config = dict(
    model='masked image model',
    loss='l1',
    conv_stem=True,
    init='lecun_normal',
    adamw_lr_other_params=0.0012,
    batch_size=64,
    epochs=6.7,
    weight_decay=0.02,
)
Rows from block 5, named by matrix and row number. Rows with one number belong to one neuron. Each number is 128 + 24 x the weight over its row's rms, rounded and kept within 0 to 255. All counts start at 0. Numbers have three digits each. After the name is the row's rms in percent of the matrix's.
# gate: MLP gate (model.blocks.5.mlp.gate.weight, 848x320), inputs 0-159
# fc1: MLP up (model.blocks.5.mlp.fc1.weight, 848x320), inputs 0-159
# fc2: MLP down (model.blocks.5.mlp.fc2.weight, 320x848, transposed), outputs 0-159
gate.331 124:135103130100147093172144078137126149086121054112148153146148096129134126128134112124119142168098120129135125140123128139161167111126163135127163104148091122120115050150117126095153109100107115167111139148141101138174122220157147109146139140092145115143123146177091110135115086120119173139160131162124126114097117156136179098104088090134121092119099087132102148109141099141148131157105081147128147164162139102104136103107129123110184157122112094107107097096115129171131113118130126
gate.332 083:155171107131092109114144161139149168151172119084104157144121110127148106120125073133147163161093124100113107146142137107108122152152113154114131143173140136145146096115059114149141113130133101107126104122149119083141098137130120138112116119086135163144124152113124136156140135134094098144130120105125143153134132127168128122096112121129102145081144150111121151115133170120138127164105082174127120102139134106146171121128108097105137155160156120155141120101141163125165138121112082
gate.333 107:134157146160128170128048114086126089136152098154168147133127121161161154116136105148134128129149092108125103156138146142167136096113163142129171121122139113072112147121129145138119113115089137131166143113115127138113123108122132170100087148128172133062156149108120136138155118155127123180122134126165114096074134142111124145095109128091146107129158120126103107104088131106147119116095119112133177087136173146126181117137083102154179140141102135124130180104148116129103111105124109
gate.334 097:124130153106117133137105120125135114118119115096154118098099147166061126175076143123198146120145149144089112139109095118129150098143114114118129139141077101136115131077126099113111102144133102145156138120136120132128087134144085136113109165148118147114086129118116144153121114132140140160109152146165131139149144111159189133152102130156120099164132154169121135128129134131145106112140101104114132119105128113116081111116100126134147149152157136147127107143103120119099130164132110
gate.335 040:125178134108120169130133126148113134131130167104139152124140149104137175144175105138165145101111103140132139160116132130165136111141125141111125113129140134165106174121140165141164122157164165132165156146122114171091144119144118152123124133132109147129098068120165138142079111109132152110123159109121096096080138158144138119152138089108173121161125100079123096155160121082114120109122116176125119150110176142170116109116143131112140129102099142112149102128142141079130127137119092
gate.336 057:156159132148151123108160122113113146136166124107120136153116121062159171139147159166113161148109107115091086138132162127147132196169150124122096189136150109115109175101119088120101131138157130125131110116153143116112126099055135098139169131142143131121148077121137159127111158081133096084133152138131144123061116114159163156064101146084136136141119122145125174105170154119151079133137120140137134116095120108127106183139142139166116175144141103124154124138158125152110123174127110
gate.337 032:137110116084103143129139096092138130110100165097130111128091104108092117155098118161138162120100099104126116111098118127133150086106128120136114117115142183106138102098099113155152104122126107151113144115146154155108089171130113147133111180139110106127138133103090161106130097081154147146133147084124094140159113165117164149107102132106148131177093118111153140130101137138112086179116116172117128116145109147152169146093136121138084141107128115145106121146042135101112167118135126
gate.338 104:120103133126119148119129102126116125111143092120127149131130138124084149105113153131100111121156107162160137176069125134137149133153112162114108111106145134127107159115149196099152115176094140126142092122155154151098133119121126098105104124092121130151115176129122127126167105154109115130121084138147161138123133128166106092136118207092164129131140130110100136149142150138085107119078117139119140090085140179149100058085130138150102142131160115157130173167120164115131109108157100
gate.339 113:097157128132128104141098119122141159098092115153147130134114150130151071128110108123100117125146076098125144136144117156136125101121158083115111146139157122117129163130143119082126173161163121084127131103138151144101101120103113153144124144096165134114192117101099116116172127116149143135132089153151146121126133119134116104106148085118169136177137196111152118166135128115102139138138147106143110136162082086140138108140137114143132125097129105153137107114147144140155147165092130
gate.340 073:121115103117113124081175101126149154118142115136181098130096144096158136149153101153106150142120140096153144113131117151137128130108164159133114157139119152157127122083119143158182169164114130154098096129137081158137143157161121120074088129122157120151143111128155160119086123104099105126146099102176111112142103154108148160143134117124145129135132124133142100160144135132089129114116103126130121099162151140087143147143125119110097134144124143099130099100145109104134133097136111
gate.341 095:129108130107134080131119137106129123122116112108110163174135108122137153104130113123149146108092101169117111142095086093139099124100094092121143132145105128145149122162132116120147107149131159169104151077130168139134097132094122142113112158149121130124158153148147107105167129137143089134122124128139118105132142161148126130127152147142115102095159122152138119144113139159119135153099160130110111146084122169137147102147124125125129128091122127244121101111130098115118098117117091
gate.342 105:103070115116119156107172145143124139125135154122177193131131144130153141123118140166142157143121132154164115148136116153131150167135138141081106161163131130157101088090158070125130135127162070159162120170129150201135109139113096153134107117128148147126129116132115110135167180082093128115133125120115164111145147107131114100130117121121130130154130138115163151200083127143148133107118085073123152104129128104107136087183118147091112148172153103181101113110178093113146149135115130
gate.343 080:112152125094122129147154121096131130114126127114111150100121176096139110155090122153126120144083140145163099154150133083094134104112089157141167137154102098065122136146099145116128118155174105104167186137113095093115097144115103161161123104161080112094109131145122179141116101147139128118134089136097125147125136119101112152109124166162123130163106143140147077144127116124145091160127139088167104123112149095102121117144135099127076068143078108152107100143103135163147131191149156
fc1.331 123:079147106150116134133110142141119107199104132157126102139095135125105123126120153095142100126119141131141126113122141134131096172123165155149149079119125167130129117090118127155116110141099138090122118130137148110123105143101113104160137141104131125133135149109131161109111104129113111124125126110089143135154111079094109106096127156155103169136119113142162094118094104123116139153109132134091138124145151139124168120138095148152128130127092133138103088068151120182171116137119132
fc1.332 069:137174123114114105086123185149113174149161119088103180130113095123111118104157110112149180137130135131107103123139127101107120141124130149077127157143147157162128084142089102154140075099151123109143116124132109129133120138129127138114080137137130149159131141148115128119154112117141121155106121142107106137129141117145134122093130150148104145068149137121157136123143161113121140146072066194149089116152154126112155139096097098127125131119133132130135130100144166113128131107118087
fc1.333 099:181115133100115166154198106144121162098136153145133140112150116159119126126103164079120115116105165168119172121084132124093144140108158141074144141135098210155118101147168165130157092142141152103099065150129162133117131155175097104154142151129117157131104108127153124144152135136139135117145173145138081118095149159169180130138142132173151140112166124121133147105150123146143145133061153121122105112141143142097110102115157105129070115090119150149114098129144115116185128133144095
fc1.334 096:079135088132117128168141127123141127109151133161126122159157141126104153116144119093149115140144133127154137169120136129129155151147090102108136127127148091135114132121118115153116147170169110116131101111102141159112139120126084103122080119146098161094121137142159108118126131153131180179126134111148189114115097142116153162145104149152107203128153143154166076178123158109106137156131119094105160074109109131112074156155141144119077078127118138126111142151162153155143122139140096
fc1.335 038:147094121162110123169154094154140152126098110134128133133103110149097122121086104110119149140139152151129145155142136108100128107103123112116108132145144147112157120098108129122087107110112125133121084121109128124180164159112120098111121150104145087126145158136125142136119136144128119139150091156149128167199128170132104134105132164138117141123151145174091095128116143119114134091142147108115126123151075095103117162101127106143099134183163067092088153135094127125109128148092128
fc1.336 057:107154106124179133119140109099078128113157139120141173120102134093127118156166153208105178117149098149106102165157148124114140155116126156105138099119120127175160125116089117151119153136147133106135133120200154095128092095116150090118127105136113121094119142138099170158134114083135104107138121166141138142073151118153101109152095157088104094116161121126141138117096110066135090136075105093137124105141139110127115153137167147130077146122158121118140085123121111125144153137109094
fc1.337 033:127136108150101119150178127084120139101150112096080153111132133098124114111109115127100126122099127157097148144123123119150092102121150130088101132118150126111159125110113106134144107140135167120085102115110147095118129128093090127151153130094151123106162152095159124086134119129151112154142138089125015123155160130171116157107144154118140131161126089130160156117166131116100110113094154169139154109117121182146170152156125100145090109091120110146127120134108154132111150150127122
fc1.338 104:107137152130142118086137132151138113123138111169147143146152118096061171108095148140135118101126180171145124155087137143135105096160152164109111134128159107117121120105130132107152090129110126147151154126115159123070144112084101128156126165085106145181131127067125110125140098152082101116139118079138131120094136122120089140085098160097127156181127115119113161142110134117106120125112128103157113104166114138179194158121114147126142115120145104105146155094165141129110132129131155
fc1.339 114:117108119128114195177129143150134140123142140113128126124140097105117149140146172199143141174120080139171108166118136129169173067137098142100145135138117132143119146123143100161112100124141124127150112096139105110157123106131101148170121109135137050119166089141155145143121158114110128075112057157101108139109128118141117109159124135089143147109083116141155140133098111086124162114158164157127144118109126168105144097149138119155095128127122126124122120114143079115117090107141122
fc1.340 069:109177135133157135181100136138108117131110110099108149111149095157127116099105164159159139146153100169106152114128116135162107152145114087127160085133108104106103134150142110105079116133139111122143173145112151122120125150128129098162131105125137104100132140124137138154187154121192131141074142175097132143082141131185110100106104130129107150132149102108126167097114128135126133113139135118111129125054147127141128087132109147146120100112172133150145139136136143155102122149132127
fc1.341 086:138096119127123149129137117148125130105142119144126102144154136134132115118130131066100091141146121114156135107155157176131127175166135125158140078122149117119115162106135167140115140067128121097140107181114130091148151125142117117133130098130119126150104073115129156175065108160118159098122116132134101123105090097135098123140124101137125146160106112140158117100122122109130143135166121126124140084155136116160115159140126102150098130150150112085129111157131144138170126144178133
fc1.342 109:131141132090132111080181141139162112123134133074151142145113126125167101095153141117103137145084127122115129106128157141075146161134146102069128153151077115180102120126149108164129126107138097130166128137106176163134157127099110151140151145152154089140119132162111102156143139148112114103119141143133137123121145135092151109106129140124131091146146124128140114122136137143118090114097122089179139146159126125134120095143092111103147132204155132127105130113139102112103151077120122
fc1.343 085:108133169134123095136123129130115103114118164136128113140124105131142111088087113134107149122130147140146149195130146124136138142148087065111150111200128145110120131087136126149132181093154158154148109140097129117137171108152146159121136101138149111130112152144086148130107119171151170108145111114146110127155141092154087133097090120172114183125117146127138112141098146123104137124143145085108082112101128172110106162141142140123171111141125087112110145175119119106104168165168159
fc2.331 113:138117146129067126106188098132165124132101109144095145115147120107126164091151156147161125113157111151105088125136106136088121151083121148140130125142117194150144092108149090132148130129133123086155142117117071151168113108152106086093122151124115142141158118118115160113154119114129065141115129142129149145156106148075111075149129105070081119131149135125141135122118176128153113151120175119084114167165147089115103136142106137116161137151130125108104143129128150118158146149139129
fc2.332 088:186132131113115158106154157108164110146112134110132121107114120077083132108143143144097105123104109133110101128123144140116098139094105137128145128123112142145136139167151122108174081130155103132144107126132139160134138128174125100142122198124099176137119124170166108166125119147121111153154180153189140112157165122166132114089097149068121081159111105109131131115179128130084131127123118114145140142128118124124089097106109119118108179136173108121120127159134156124139095159116125
fc2.333 088:125123079141158178139092111081105084136107104118169119142103110155168141116132106168066124091126117138114128163145132138112108143129122094126119140141099096121153121110148128104176114087156173132105115168130127140137137092065152131116094138103114133095112147110144169109108151134138134121106151154129157138149143078134118165070144137092176067096128167132122144133130128110107061173129147119148114106140084140132163128163146102158108116143078133074142114130145127084098150094153129
fc2.334 091:124129136127098142137106113124147135135116111164136127110109126119154141116097146173126118079102134130131088136162114132108129173129134159124092116141157150125105129187132127108136114133121116128135155118194123131118149091115126163097098098146112131123144115129086141101109092122146103122140089150112155109117107131153127176140160100156129087132124096114129182154144118121100119137145175126120110078109097077139100108136129131184106147117151132120157140156093204134125133082136135
fc2.335 036:119119158099140052161147152135097155144133119138126147096148129124142130105126119048099086130097116110107115105172110104117150144121148091152153111143096119154096077099112157135144095125129171114094098142132166164127131180130127105171126175161151138104161122121167117128074169120152130140084124115143158127111130114160126116122113144147126152153112126161110102104154119162124091120109160116127144095122137110126150142120174141118156136160106138112136136155104137125170181120132112
fc2.336 053:140117115100107182094078147081159161108114067139093104134139127131116094134125165139145148109137163142151126129143142138167088164147121160132117139083115137150176134124139136122110149084108121139099178125087190116098136099147123133109116163143107143141145125102154125153133128147167104175127111137171128162155127122082116111153115107128148126135146121173146142095096136158115125166131147114137138091155119144132138128135142116108097104133107131146148170123130117128130130118116143
fc2.337 027:138138146111104097136099161144100145112131109109143180138144134147131116169107122099085132144154150074108124123123110164126117128098138117119115066139117120143160145097160104054139112089134124132110166140144132143129108100148130105163134138107148147118115142148122108114178121102135182143158130125113144134117123122116100106103148156108104103181115137140139114109159104133159095104082169140125134153107147124130138153113109120167132181123095169137137123102102129142149146087119093
fc2.338 111:105124087106115137158108104139171111135113151129151111104123152149122125113133077136138168129132154115158095144137139121115141121130138143138111124115129135143130139160148090161097087122150143126123089118138096082152088123130136120145123151179135126121122120131187121166142149143118092108104104100130146126178162117141144137078132082148158123137167173106156171138118082145145131143139104162099106100154095151130101157118148123129165111112152145134088108150125140117103083149163147
fc2.339 101:140162142129141137131116161131166078155109137143124120124119126159147096180129112088136141099122115160156111116125092172109107125103111193143117151120121148161132137135126148113118129119096172142176132129101132165134175157129112114128116151189113141178137125160141147158144149078121112154162122145117112143132199125137152119120106103142135146180163141137133091115143151152108190158145124130141179136080118120127171130065113115151127157126125124161145108138111134142133086132132129
fc2.340 084:159163137096131183140113138144084167113149154115067120137124113137114128126130146160140109126180149143110134164127132157136190088130149152101119085093124169154181135156106125126098107160123138142113134149110165151156114119160148128145128101128093090136127146123128194111156141129146123140108175123104138129147130141127136161097096141135136117114162139151149161094102126153124106137153128094159123114152149145079110111112097118153139128122139111101133115143175145144140143145127104
fc2.341 089:174121133137132141153109099123151133119102117096133109123129136137123105135112109114107121153100144091112171132093118181137122117116147132149110098126125149119126110110113163108130127127112134158133113107137117097112126142139131131133138156129137123141125125096155147134105126114112120152216129131148104146136077153106109129150139115101117113172117089132115133063125078124133156114136123155114129153133164098114143114139128128126135101123195109174105131135124135151114025145104113
fc2.342 094:119153167110174123147109126116141140142150122145109104150110083083133119173157165163144122164127131141112144161147108130138146129156105168116122130095095108123148122108178096124140128117141090155094115110145149144101104107147146136126119106182133148116144137146137143133115162166129105094091146117119132113170105070166108141115140113123130098148159153129120140119087106108158196180114169085135121118122133136136135152139155150128132159176139178117118144144106143103106114128134105
fc2.343 077:128156106126127184134154149176102089139124132116126086128148116156114138130092161108102138120141167100145120143162132169101172094077088143110119122121105104135109087147150105100134096129085143083086128123139162157173180075117118144098112125116140137093086108121090166109105141108162100118103090162164125107097147121145108151146121109155140124128121126140104128140126115112102157144101114100136045090117097134093117124106126161164150139140148155129139083124128145123104088094163158